A small sound classifier, trained from scratch.
Model: 2.85M parameters, log mel input, norm rmsnorm, patch size [4, 4], depths [2, 4, 2], widths [80, 160, 320].
Training: 9900 steps, batches of 384, held-out accuracy 93%.
Data: trained on simulated modem signals in the audio band, 78125 training examples.
Rows from block 4 of a small sound classifier, named by matrix and row number. Rows with one number belong to one neuron. Each number is 500 + 50 x the weight over its row's rms, rounded and kept within 0 to 999. All counts start at 0. Numbers have three digits each.
After each neuron's rows are labels from the 100 clips, of 14848, where the neuron reaches its largest size: "responds to" is what is common among them. Only what is clearly more common there than usual is listed. The data: simulated modem signals in the audio band.
# gate: MLP gate (model.blocks.4.mlp.gate.weight, 416x160), inputs 0-79
# fc1: MLP up (model.blocks.4.mlp.fc1.weight, 416x160), inputs 0-79
# fc2: MLP down (model.blocks.4.mlp.fc2.weight, 160x416, transposed), outputs 0-79

gate.344:540536443434499513590443461595500527523470509502526537486558490454511449334475542578457555534496477462454585556473515484494505592459545496501565527509546534531470411505565453522567456496514496461462522442530529500516528603564442594447502487
fc1.344:435504429535493442575517571437530441532599462491514546521540455474500489421550493376501379514534525552497485491501485490473544528555565521585479508515472474515501536455463563523542388529411476464366527524404415517498478431528502356573505513
fc2.344:507369559583428500558495451585536512466526488520553546490447452583457541553530496530488398536581506580529429475463485576428484567475513452506413519468414462552479516506494537430487505480437426553580442479474474500449452525520438504475495513
responds to: 2-FSK; 400 baud

gate.125:517460420654449464523499488544458517422514548421496553465500454443558573523525430375494421510610445527536471436619530467553495434487502451537490542555424504538471493510470495500443500405487516495565548511539544537486494446470472509569578488
fc1.125:475496430501381496526427450551412490486500521477512487557504464502470449583465435586475591505520511618524467497443497507429516423471500583522412483528484422541522508523427457471502584561464474441455522547481515487575414592521559457538469504
fc2.125:487504538498533528437514603549544517483499494506540448456424566424471385533568468547425462553531521572532502519411441503516583523517513471503477475496509483535496563544490533543552520509484465360512531502471518534420486494479539509440502498
responds to: fading; 100 baud; GMSK

gate.104:533446557542499549517438484432533533541531519487488448487508533511495520497620513560543460469462507459409438475541471449436432563539556422511413418536536461531539434501606526522521498515470505484478454518527478593492508561474401543460396523
fc1.104:395469501437492420476463559554501496567546566462580547431535534570519497541543532523533553593419491529516552490454515489528440460498462591473473513472549494586477447598368518545507470570452400448531514462530461494481406538548415455523514559
fc2.104:462510590511529510500515410474526591530537456457517392590521572516552533511586526438519575524444523528477521463432517521475604470487467519633493456590531505528460472495467481444555606490509509504552520660498477435436573474411438530484468427
responds to: fading; strong noise

gate.394:516558498587573459565502562454525488533586497505513445528530487516528467474511560446547353407419621515453497445471495529488560618457476473447423512516413549490634483427633434443488462456564555527524456535479491457581473451377512517504399495
fc1.394:545547466590442423534534528492486495532498469455551507438560507547443476496578484480553450474507530605494492408459563560432535574518482498488358481521483473493590469431668496444518529388501538459454491567420484577496491456470556605458453483
fc2.394:548536517422391453512489475473506481500453558543464470507514553547504435469479492495530451468560446533425541451553520484529520539523492409412496541569546459557519429465505443524424524523473561554468487454516612422481506517575502443519519501
responds to: fading; strong noise; FM speech

gate.254:476443507478493473513490479582473484557522412476447490509450415562425550385595485512518519585546557571458516447418385503452476446655528508464540515464465492552446458565560483625471534456492539502429488415577442479489476501456543504510490499
fc1.254:515481475464509534459538485503475500508524463422469502497495481577502565491549522480498461471449549536566556487465358435382442384665455462502559523492539487452561479616509502633509484466485537491476571466530538516522406460458445501481429438
fc2.254:387407650520458488512439555572473448462516466524544423508487444508509490519514485532429622405491611504512554482579549550438500486415519575518498471392454548475541446454522514421528466516523463465523539536476425412508449486535564502447429445
responds to: frequency hopping; 50 baud

gate.96:458475506536519532568579474446445492543534495570403485441465473518501559486502563510512540529521451538512469609561600463462458558418457483569506490447564498512515457543406515454465588553541477406423499501522379530472557483493540542600551423
fc1.96:646519549475503578553452557546486486529495484560512502504505492472493568530475470513560513483449514484492505495435426421550510538432520495485476518478503505635500570553429527465501453552616503455583447472545527487546537533455496582568544414
fc2.96:469618451500468477576474504492516491536541442464483489449459526543433533483501547506483484542463551566438551511489510562368508516459510539483527469398494477568526435481493534427568417528511498577484482489492491458476488617517525568450467579
responds to: BPSK; carrier: 4.5 to 5.5 kHz; 400 baud

gate.317:530437525432552612455421479425515464549552434505502484447477507512459525510461501470487506452556435471464429522379530488404536474521581469427489438444465492577502529492560472485428487473503589502457516454514473454528526478450510464515453429
fc1.317:492537528514545484408463590534515542515528449460462543438522455555436502483516526493448480629435498506467480443484460538591474497565508483506447518466451543483472508498583511525515422595411491568539439550544577398534492611481473484491483417
fc2.317:546556466505519515519546455581465550470604531489504493504533624434513479515497536558508405470499529425460533480490479485475599443498587505574367515531494467563444529482504412557420552496519496477495568561478405485582496501455454439471526493
responds to: BPSK

gate.53:610467549462491607408451474521473521517603432550565500554424485447544515502440512417519480505502528455513434471458605476479480550538509510485466400439502567503497554455597459541488480399460639515422425513467576507387505471544526522439462490
fc1.53:562487543504488592522431411472498468581580473551485421565422521403558551481390550436429513559427496459517437447469501494470458559520486491496444364438521494590522456450514478506504453457444566546457494517460518562403410434491476553446515518
fc2.53:502447472498436533454489564483484468475485568520528462469522484473425447356538580513509571456616438543520484563411523498540422432477434503513515540499510551466530524420501536580459519550552526483452558483524441488645382488460468589547485514
responds to: GMSK; burst

gate.29:514552508553473473552465515434416454530590371484539460480448557518474552534438482523484527452490558406423578550494427561467510546537605537540541580437430417443506561460454448482521476343455492533551505469449520453483468473577451481479455527
fc1.29:487515416390525473446518427553480473472526483445436561436498476482492464520625500429498506537466462541517493485458449492490515433532510517502517455487577565586396592491545549503499510632609538450525473516540400489430543480535474549428425481
fc2.29:464468577498484505465498522455516527549603511498477555532521554504493387483506589571424592549558516435487482522498479570476498469467444508490520580495510540519459558485562547437430465487475455474482459476504475465492514536481510393482397463
responds to: 50 baud; 8-PSK; QPSK

gate.336:448457506518541429560552567511493602507513462487548570504538386559450524493391448470509476549416516477484543608597514474495469519548570441467499540597532504486538503520478516524500370475623551530578509512436486482523434518440527449620524517
fc1.336:414484403476546550585499545560500514399467418391455475491461474550450462470517443461535570549556582496466488473550431488523519438531558530472485561638497397567503441565510519501497516427515444576463481504552478503594475526556464596550490525
fc2.336:521574498465480495449396523543521487485465500587540461569487532647408557507489547494444564499554545483539396426473486494550525636523566501619518500539545523504527479533544543443462611471522510472417554478556490472501455496543503493561532442
responds to: carrier: 1.5 to 2.5 kHz; 800 baud; 8-FSK

gate.200:469536379567492492445525458408372477513443481555435512599458411474533490531527529496542533567424481495653575472554529504469507476476434463448488575566496467422488586515519467433479620434598492425429570441548523481578533521485548498450532523
fc1.200:579491455519582472489465479468558520528529522525427363545498574537507535505506604518468519535486585476376443476451512517547516401510483456523529396526413429555501495454533519481422485600522494602541468476512490536515446506394459587462452446
fc2.200:486473497553469495432453530437578434560461616549550542474506427559506433539423476462463488501522517520500579553595533512456460479530520561590503512576494463545447432570506503489479517528486556474491491544513501480416537511498561527585471551
responds to: 800 baud; carrier: 1.5 to 2.5 kHz; OFDM

gate.91:489568503572480523508529613432447494447504401516425557438605529475565559646475554426413543479552578546503555466557505481466553479519533510568548582567512539475517447505427450499485444512461496467500597446521421641555530470481453586539480464
fc1.91:498565467501468541515474433440590568453493491429545517460568510530564471475504509516484437462556559413429460433569464531561486460458501503528485319463452564523485477505417501499391550551501482442483511573443574558469478552498540390542467517
fc2.91:500476428469475474527448401575549476513517501477529501580469558498499424473467427526505423414450425475567544537479569458532428517542447479475415396419478528518513605397408537481427459471456551483456453490470447561528504515433502367425567601
responds to: FM speech

gate.279:498513391430505529478507477535494514528451526542451445655580508560579481445466513503475449608525476431433525493517584520509445457406539427457550450518533428529477411519588526564471482499598528563451524507468535489513545606494440582508523545
fc1.279:571532526482477489527405441478475406486467520556518568538483495488473418491459556530499520554486495556630485437488504514460495547600493468522526535534509450466488461470560471463430482457486451451484517494528434531546492346448579426501499489
fc2.279:432540538479468486477492473463486485536609644475468535434482442551514566478499423494598503558482532550453491517484529471538434472493551508559461494450517526608459500504486449488499506591460561422590550442464549471521565592518487471485471593
responds to: carrier: 1.5 to 2.5 kHz; 8-FSK

gate.10:475443514447479424478510444456479557389527534470532451505560523389450476434506517464588438524509564503574563559425468551460509399467410540534494491588423440614403580554495510555533520515506421473553424488536438519441563536444539540543482455
fc1.10:544537463508589576572517579530500451514471529529542547524509465600479556502539542474416483557493392505508487462481516512511561563496552463515506460501526441662570495496469508505424500500520568468480494488521402442539460505544496419487554502
fc2.10:497452549447419488526481510492509475509482501518529505556484548503456471526509608523445521453491470424610485486411461477443446519511508483501615518571444525400452564512497476578445540611466582531465492466433530477560493451501537543550587504
responds to: 4-ASK; 800 baud

gate.203:431498490506430379506505487412562554490587511535527552453447534508488453484550482525469587537478516484531457550448469520381505476530485526410500372524554510451421473548461546482463521479529525459482368466473351503549553518535517553471585510
fc1.203:561458480503465530494556396420401553521488580449444495489424474452480481525484505578546440500416548506567517485481549448472422479460488494507446540473526473476637477485478426439490471478503463451448405459402397548460451464560411475558393485
fc2.203:457564427552490544543465522483538510470570432507462563398571495493542466563428397451453467479495512503403487364499377525477457490508538471568518618564475571595456451627481494465490557526506576550583582504495443473485486507459518596480521500
responds to: BPSK; 800 baud; 400 baud

gate.220:493495399570502523516566538509594506482525507533460532514426449508457447527474448567505529522517472518616550557479553514517506480479422572502409540552425438497470516434508526401430611464459508524611437448422536427462523566482476538542545528
fc1.220:494543386498460534491514505490496540406483612551548578534514463536533495521536443598425486432548545516499459593456486541493547440550472396480490512496493465525529564439535493573554512511515498505530553586467474443524523464567518514587544481
fc2.220:511561593483463574464544492504473496471471548493551480519483522551431499479419513552507511483547517515499374462466472411506456535411577508377487532500490529612562471427499513506493453464455410546439610576467570559554422495454482455462567458
responds to: carrier: 1.5 to 2.5 kHz

gate.407:469461526507528471576520529503532491448510478540478469520557503475494538553476476625571464496559510396604414554441504477548503594481364589563558419462459543456513501532411508531462511556482558493531520517500526486489565410564588520411504532
fc1.407:454533550411485469524470469501505513483549484467515465436439481525476505576445538620551541567536519528464428475482427542504514437593428526517605432513566618446481438441520484465470523552445421367479559469518475537474499575554491482462511442
fc2.407:497467510510491496590502479593540529542512419523455586520482574506495612469459495418488510466496464438510565538453461578489556584465581576570472469478522576536497481505565542558478496379429496481520437571491525530521429490576518493595503485
responds to: GMSK

gate.148:517570627493447537405475489468508446430496577489495466506559502503486504547518490457498502546489462456532547378493576497528550488520495489523574448516483487446540552427461499481504573524483520491565510484507551437498483551533456560383516383
fc1.148:526570467524553467379450436485459511449525483509459511459455485481485522476465474501449472507459450563517596508481465510423553407463659470560483450384515572543447474502538588417546391487552468598399495506507541439416465501329510505483513578
fc2.148:536453492440485588529502472507526421407445443485521401480536501558514472489477478550522420514538453503525422480523541427411479414542467515593524389504380489469527449493544456514500504540503552532542562468457459459527445531482631485503452568
responds to: burst

gate.84:495526556407537484540564511445481537500477514482525498567552545504525517402493456576508568450525494540501579516502552506553543557554461425512467390546452464604508498485515401496593492520543485533416569444481521543521483562447515520538468548
fc1.84:510504542484653452460481454445583526552473480440532467457469536516466601440464487480481452456470448511479506568516523422525453447416490520503664474507498554619527507454459442494522473540437451574520516422424545439464538524521458561530496504
fc2.84:437501555528512516516512430528498552505472515473529486561466484493466482477472514516489503596546470493446546525473575492502500516512382481496539430482578451382537492587571545469574456512492520585497477442385516525513469508585478543523546521
responds to: AM speech; FM speech

gate.113:509528482421481489521517442415467509434472543484541504482602433508492466476532482455409511420432466495436530514422451476525543605574585477470449485426483473529510532585551492500498558483535542447435501505498485502395508553439538471612527500
fc1.113:525431500554475537440473418515592500541604533534400406486414607463539353578520526448512546456502510547445513404510481496543419538383495463456551420498567492439508506503505539454552566493430523530600483524487453493459487446537557462545552499
fc2.113:581445477428438439468435487478608489504473522511469528469542503493507472544583481572517579488521416452509531504433415473602585547455539411447461540578554510473403496497513441578481537402424477446556432510540449438501432413466493526530526511
responds to: carrier: 1.5 to 2.5 kHz; 800 baud; chirp spread spectrum

gate.124:429461525493536480488545536494516454649530457539527514555393506593493484559491528576472485538488415393551514468449549443526490512454474475507543464505504451498491508454448443549489518545427474459426575455569456518499465531501552448502502573
fc1.124:516470557501514462473554509564534442574545453530392543490482517548450639500511432511394523553520457515484507472430531469529495496489488380452521436434446485502544577405511509543483445544483483486439501505581487525444491551533519481528512527
fc2.124:439457422455621500421547419498457431463442489439590500480440511460557391517485442547456593543534524484479515440505516555425499512460481483526475538582526506498465547522439475501493456482521434441439500444467537491525517458499579558511460585
responds to: carrier: 1.5 to 2.5 kHz

gate.199:504607530439484508605595564476466522499478466511495599482474464515445597567526518454473485423576488530516448498492465569497556560445505511519518539537532492614497462414541485469488418439433486547429523567440475465558527565437478484570528497
fc1.199:361513531478501529522504422495489420429499551512439484470521400585457423413503463357495410461519519522456489524426584524572470487543602527513353444513513494459442443532516633520514511497476513571505560490528513531487551468502510460530546445
fc2.199:491458454485507495450516476539511454554537582512535499496501423502447531503540548321537483517495534565486513533482499450476492471450532561573521446438457564512582488435474493493496588470519529563465507431477507635444486526535583500495502415
responds to: 800 baud; OFDM

gate.408:527538511578543412549491619474498507531521476474529491525508444583500531512482505450547514503554596544494398556477498462616479469556555566480565487426497536476473523470467375467598567576500613455485568502517430551519551490460432425461544450
fc1.408:497479489493426494451473540535518544528517510567422447496427561473505476468515406542525502469500500487449419529474525492498536512453510520451616425530434513434512501442404476490516561576517477428488498494531468481469457406515610533402474510
fc2.408:524481481516493421475498522462573517532429561443497424578506571521462511572572469530536493463486397601461506559479500404500452558511557525548567552419557491617468479532455516483564420533594546484511419555519524449519562515561587490501513521
responds to: GMSK; 800 baud

gate.388:487542469522474516511454470547615481531548539463540464451502526435508433464530439455555480547519535536494444576470486546468532456455477497530481466462469396548579460496484482443463519665431444419514406635515471451463543504510517466551476451
fc1.388:560520502481466528445525336470541439483510463540484442492537505513328481419491487515489505360489503607426506456577409506550478347536540449461578526516563455452476493497463524525509404604509511473524483497479442517463519549560501449425502529
fc2.388:531450510547569518485505575540532580461424486504487458516502438542486415532558450427503523490548531494467582497542368540435510434543475427526514497445524622496465482479545614584411537439490446456525513408511451451520502592505585536474514522
responds to: 4-ASK

gate.76:487628505553463510536491587409589526491376481400492626496524528464526533516497427545479442484487542510501550570575436509534580481494424460457516428611468478464527528500561528542443532511544520495433469472487464586477579642537506490489538528
fc1.76:593401489532564484410484484464522548391524421490504468517527519427502547483508505492512549478500491557502451505484466530521593542524508490401452506488538534555448472456564460478561490543384465477389461544552542520466492393501486438425413515
fc2.76:538460586489391484508538502483482488483530504514512584556492399460502449558494478513500441540508508510479560456488457506389473472457592482493512509491488567457516524503441465568521507460556524417433556461485593506413481484497481608513441478
responds to: OFDM; 800 baud; 4-FSK

gate.15:430580572513428479461433507457457517479499547467565564439492515482469518512513472527481549544574540451474571506447399607488452533500481539474533519541520429504578464464564443534484512556471530480484492467573485467487543528517501489522467534
fc1.15:491600300547521527436535473523473531526515462506547455538509521489571471479499502413508361473491530537465527498491532425477550447430558438468570480515485484474423437491441506549548455511539505522469535496491517559500448404449539526508490516
fc2.15:382503475546443461590500421484464481475513506513506501506474408505504562438453476467466437525519540388507529475567519524499603553469544530431419430578564425557572495551464516428446459418442431472485465469432451439522414553535420529469547443
responds to: 2-FSK

gate.90:447461500482579450514500507440500454522489561514569440424458491452462542495576470466467465527530509495552469586523500505454523422493549428482510554543503461478525535497541534506496434491536555589517483610520573479496533580500426577467528481
fc1.90:441537541348571535499444514454488513461527527576506407452493505458458503490546583492512478570497441471588493556522474522542565516547505388429538480481495436491524528440515575469445495457523570538524504550541510443428585556520436544501548438
fc2.90:553433444603471462528406545521464356461420532453453528482461408531482539531501431519435466423498491512526501526479477521406562419532445458518508505512478527532630454508455442528464538424521500582558388436387475415457498513488548465555550463
responds to: frequency hopping; carrier: 1.5 to 2.5 kHz; 800 baud

gate.119:348478551481469551551484442523509557454567441425481506560528483481483490522422355432411517499520571551456520553529501569438492430531452455499537538473628522571494501538486451555526491502565469566429504524464522511481461579488496540453435564
fc1.119:565448407474435506429445537500457472431493517504489494470513535552513445452575562436475507545499384482477484488483479429496557598409439477601408580454483467519525568548492576516509491494502480421454487494561458551402452546445500533517534504
fc2.119:550388512545527509471553380560472558521544510457443568530470537410529523608513483502515534558504436498537435410502449468563531471581441545463515415465434530480516485545521420543508435488533448424529581481512531530507527494439420600572521477
responds to: carrier: 1.5 to 2.5 kHz; 8-FSK; 800 baud

gate.1:465441498502555539485400422469449570477519604493509515449525489453482562517488527500466446501488492548510557539478425395550496490477465532422531438381489551445565476507601520505444510407436581500425513498556560441481520458546447482513588508
fc1.1:447430435480597567512448456429462607530541588569506506497519444411461518527460490465503443553492486539514548443460413447486482540582534510432479436478524524451531456545589576510462506439380538532464597461532551465544533449517480493530604550
fc2.1:445473472437509461502487421536467592518521559596482560552510544452507490511463488377568519481474536397451397503511452425478459445472467548445665546478490458494493377431620380499541493493473493559517473547444474471498490526521416456494535583
responds to: GMSK

gate.105:489519517514527493479523551542430471466500542537465496531528570504591542426489459547459491442563503444516529475388517491500485522549394551479533583498505478546416563524532425434463462308522490441534494517481628473459366568449545473440532472
fc1.105:498497421437447510523474601448458488498547533447478471522471514442419524485523436557440563462507468449448505437308564404497517546586486503455558561491507505534535551464594512525527409332461496469449422563463506476506430522502457465481520494
fc2.105:505481488505451619552471521438475496506537425562506433522452473462438517454546473429541542458471487515527535525453544558537464506471593459486508523514564532551452507471463522545456426395556485493534506455467485517534603529470491385522511479
responds to: 4-ASK

gate.361:476547533473472453509590468469510424525526460545507617520472373480497453561423565459489508530486535503420471512484547557512494502462511598539517555468497453523511541568514437531541516504486474533559508485416493538459480466615478504579443502
fc1.361:385534449496535527451554467504523515498533494514533518514548452466531519478505542455451398337536488445561613450497455449507426579469559458545471429533466540479556499448429531535504492478506594458456580532522461534527517547408493531559538496
fc2.361:424455514575470511618571553457478472509477519467550458521513529588547512512489516504545483472495450551511456502585534475431496564591562444506553513575534545573505438480319513558592534648456495593514451515495508429616483466501466465571513553
responds to: OFDM; 800 baud; carrier: 1.5 to 2.5 kHz

gate.163:475511511551541495456406571554504516517547474541475505556379530591470442513414485540541513517487457488452552483407479407517486525500422527519479459533504565561491497493443457424452388595528515516470535495477489558528514513496431468558541529
fc1.163:578459509540579497545504467513530493491479518429556405553512541521513426463497595541529461550541543483453507550408457550523522534440558479472349460492559584523429494519481542535450573529466600414453521428473545548505495584466479533483595451
fc2.163:560465434605549492537455467528419550537473529595453481467505443454515586494443550596461527434479573482506419533506492497498541434598484497518554479552546528488521415557556590557457380508527530529500445392505518513551566524524516574422513410
responds to: carrier: 2.5 to 3.5 kHz; strong noise; 800 baud

gate.92:480424552542515529471511582419514514458568490539651532501501568450538516543540519551538488544524460526435421547467455514478513556601439506321522508502483513474498434470487529516531394562485434463543549526541476395445470483452520437470571551
fc1.92:538495542525547552541473481586510436506572523538440483471534577418540506538421429472559354552513447524527512535479494486505477468550491474475611377500459512498520476453483434630453504464575486546497530528507484472584558559561522507616427505
fc2.92:570467486445493407572559522556544528484500510450522493492447517573521456531439442535466455426485464468529488419559465497513508571498515538522489510498409494532543556460532521439501464482503523514577588505426463579595532539477459485542436401
responds to: 800 baud; GMSK; 4-FSK

gate.238:505483470542484489449555577548504531508574552472531408556484373607552467544476489505524524547569551454490534422442490483512476501527488503576615498491456454489483459458549492409489482537492466519583455558506521403403499521462527519480498488
fc1.238:498529565434551498583449434476484454484447481505436626448491616371449569463508500497479467460432432550503435567572466508479539482533553516431405502480546557482517519552465528570534525477477529457438562452483467610599483512531446479547513497
fc2.238:534511521452464532515541496475502590506538424497425523460455365443544447466480518535552470509556420496480539624473499524642537511537499509493647500567427527414542524428487499559529533503499492508611511480500496536462512563506502536538505531
responds to: carrier: 2.5 to 3.5 kHz

gate.321:530497615501488504593520518472453495521399490502497450398471511482494465489515480411488426506563495479523520534539491387483561526456516514533463546597440483596552533534366471518356549485591506464465431466531426484503577502494631619517459408
fc1.321:470554528414457462489586493599550568475502461539519514499551580547508449489496515521432517536444478423460569402589545480533527406515594511528465520466543482509520566420523535565541559513412484462468475482466481428428550548508573455447449464
fc2.321:538497555368448479495504536493530588558542499491453576466495450523503610540521487606459406452550546480504576455473502463525488479506458468573579499547498488531516599446500437531392499413536519472469542580525516493545482536560467457527521473
responds to: BPSK; 400 baud; carrier: 3.5 to 4.5 kHz

gate.360:544409553573506575554490473411506462542559490579479468453433535565474543485494539483627456525600508525517559409522511480513504569482569478522558493504447559521529485483477355549475462467510440475478527580479566455447362473541393526495496501
fc1.360:403546479490537489400455541535548597496449470469423488534519432410530514524560518423449460506571523472526497542432545478554556507443470502507514425471507513490514443523484534567563444356472486501466480544495559455536521475498580531498518499
fc2.360:533574530439513528562484588481529492510511578511492495573464520507455475393360410489523528463567466494519522534536469468446472551506508513465518498530434512507468451500619568499429517408568438591491640422451504466518487407524532450528526482
responds to: BPSK; QPSK; 8-PSK

gate.248:498559525557568515550410446509475443558567578479573558506596477486518533458499499434584407491483505479537473606455479361507461530574433531582498403532415467514500566552489549467534527502622526546538536485539534524509543498469482570455518538
fc1.248:556553421563382478484474525499440507502463372501488562438559544603524544554568505546475468456461478470550503483515469474489547418493534527465573543569476471506502517474516581472444473471439583480454453489618475503474491592453491487495566531
fc2.248:464472505513499526573475492526531375565518466492504470529518574515464555544569467510518502490613506323456423587437514486488524503570423475532547471543435512485477530484616429535535559491451510518563519479404507488488477509511569524543541566
responds to: fading; FM speech; OFDM

gate.106:479550334482441545470523461563490409587493466500453501471465351501517552451382393488508549529546526490584582505401539482503550481391576524513472513554506543513415489519458533520536528516480475495419549514420425515526592488478498492482536535
fc1.106:563543474457513454460578497492501619480534557587477496466556573576479471558577527587463466451543488504504528523471493509578583478458464473473550489426523457445592535486465485494492571478512437544463514488517516489519468580556486526529499528
fc2.106:490490554439467519472571470548551538511390479526556513588452483485492538451546449566498497496466446513484490494508447552491495523510477483516515413465367451446489506518496467460562487471443472500469537487505525482462514531475462428456488566
responds to: 2-FSK; carrier: 1.5 to 2.5 kHz

gate.202:568586546499491515481434441472577467429496532537550531570572465474578508532439512450435407476478512556481543468465467512544520528591515534521452454543427390475550506450489531544480454484552515493395565522466551439440462566427482505505575499
fc1.202:427540448508491496637433462472586503549493510565513521414449437483526516570524497565520581579513502485449524601559471480499549433572632510497414504521456521447453361527445433536511412458508446497408497528511494540464530545444498532456503519
fc2.202:467515481591507520549494523475456631481481472421584434487560500501528498551433562423529572478486467570475470471464434503418529514572543572567490417444387574414526430502541592554478524481553552511411536494514505553472414579489444530455505557
responds to: FM speech; OFDM

gate.94:476495539499553458540528452446464460483517516539596524533498411502546504469414528599562472459523464523437570501535498447455511538495536485463550562538475383416583468502496466506539487478547524590483476440552558573440454477450560457518492511
fc1.94:560482522508529419609477545472465377523472514574469463572506485558543464582463538577406534506536501513536501480503561560464523566441521488437533592530449493486577550498555442446537540524432519561555502531482434532506500554481357442456564501
fc2.94:538539464432528450583498540558580380476465471574510651438548501504588613603573437498606461471462435565628492489519492443516556560582510510391448467500481512490515499543396509502496492502503510483494496507527488531511442482425485655538528521
responds to: 50 baud; QPSK; 8-PSK

gate.61:513422493446445521434545476546480395453487535526509537443504428585448460580491566629508549557518511482481448503491585508488455573544517422491441504575498458509459497541425469565558509503522538524502478488367580508476565634419414489471477372
fc1.61:536546395422509501518439526550556541567531494477506502568413549471550487536543459484612465518544485540455490553515517514537536398429500505509527570454532508468457502383476573495479482443523553630539468436512468487524328469538467525457503517
fc2.61:479414516441490475551524434452518493423452478539574502541517436419491505505368637509431594572483537533474550530478483484628510451407460440498622331385498519442458463461554492539495492498467519506495516536495468440524539516500489536583444534
responds to: burst

gate.332:490418422577501504434557571548514533521493493517560426540456467633474565500485376514509544557496519489524545467427482512461462535532526497499637422476455481520474408496559514443489473490558502463582439536489501421417471525494462466453464477
fc1.332:506430437538431536416589518589497581531472538493531434494454445621588479522469432518474535543510450476530581443507487552498473488568506506489616428407441534492448504474523552456427426526531502510497398538507485498422510508449493472465507426
fc2.332:466465573558557520492410480490488379557499581552502540488547606543527573537516501479477525477483534466501477429544525529339415579507517552542399552504592486527431476531487547467493470498552499486487570535488478376550524414460505490487539536
responds to: frequency hopping

gate.325:503558635545457467525595465473481477497581466533557459531471431544424583516504513552541531540543476485495592669594486476489548578473489564571530491484533585467505566512479471537459522535461502525570496516525617476477522451545537534458495556
fc1.325:443632440425495395497481494444513573581485478526537543432520482561498518546427495489531495439541490472518542392410585412490514582490525451538596482541484459486514512523564443503580474428533423394512501497557532485587601538498455519490539502
fc2.325:461489523427426463393524590520430592502506416468504502470499531619485486463505507576562489404512516450489529530488420494415384459535476485507545509624494533426561518423562510543512464546530482584430585535450506419553443478474460525512510474
responds to: BPSK; 800 baud

gate.386:524584543474535433487435523514556491523529505496459491503435506493552438546485492441487532547532498438504550502454515458529513447506549512454500598531495549492426420545513535499547437516563517498448544455476567449486457534362507538566436459
fc1.386:507582492553479485508516419472520541447532484486457503498452456527528437551447451447557465464466563483596563447509499500530470442492499453487514658558449528444470500540482514452555524509559501548371595448556627399527404465400503542540459382
fc2.386:512543476466494439541472585524537513424441542471427559436533559506473515575480508590443441526517513469512561508527446532488482424556497500518516509549476572508503527546555506384500519542579442513546498576513623609422549503419494347495456559
responds to: carrier: 2.5 to 3.5 kHz

gate.397:523465527484492554501458462391522491407529488485627531450503517505479505438474443585451487516468454505515506496541520478527400440493451504546409584582599540459405558575482545488447495530496474511513473538575479537446455495466479493496572567
fc1.397:508534500559468537478451528543482552434518448542481520525546560395450529482519478444423482576451496484492478496557531548572467364463415493621461443575492501492507571529501440575504466546515449434456548575516523502533496530583458636524440508
fc2.397:510515546405508456451466511483574429581531459463506501536472471488538506482525504437496482482517522466499562473470669485490514477554538450533511461382463480479559527422407581484522491526515525473517384588555557482457464551475532429462485429
responds to: carrier: 1.5 to 2.5 kHz; OFDM; frequency hopping

gate.109:529531550588466547510526429486568580425524504513499530462490510455580531497463462416505436460492441454485488488524519467518478461512437483489506436553423500465511431454483522589578543553548514509572448509495429490541531504527578479538519565
fc1.109:445489501443500538588501472517612543527530605601544475572521504619469428477504472517486533506454536444495485528510542439606548442485491509499503343439612503560424585506506467579480481495482523546489432519424388491498465445490584413465544494
fc2.109:531574407481532542515562487511484554469458437494442515509461433540519458383532486441447540507481541408490442501525413544443544463498475504455529428522555552535563496494547500531428462563465505461473518511544427543453468572477615449549367460
responds to: AM speech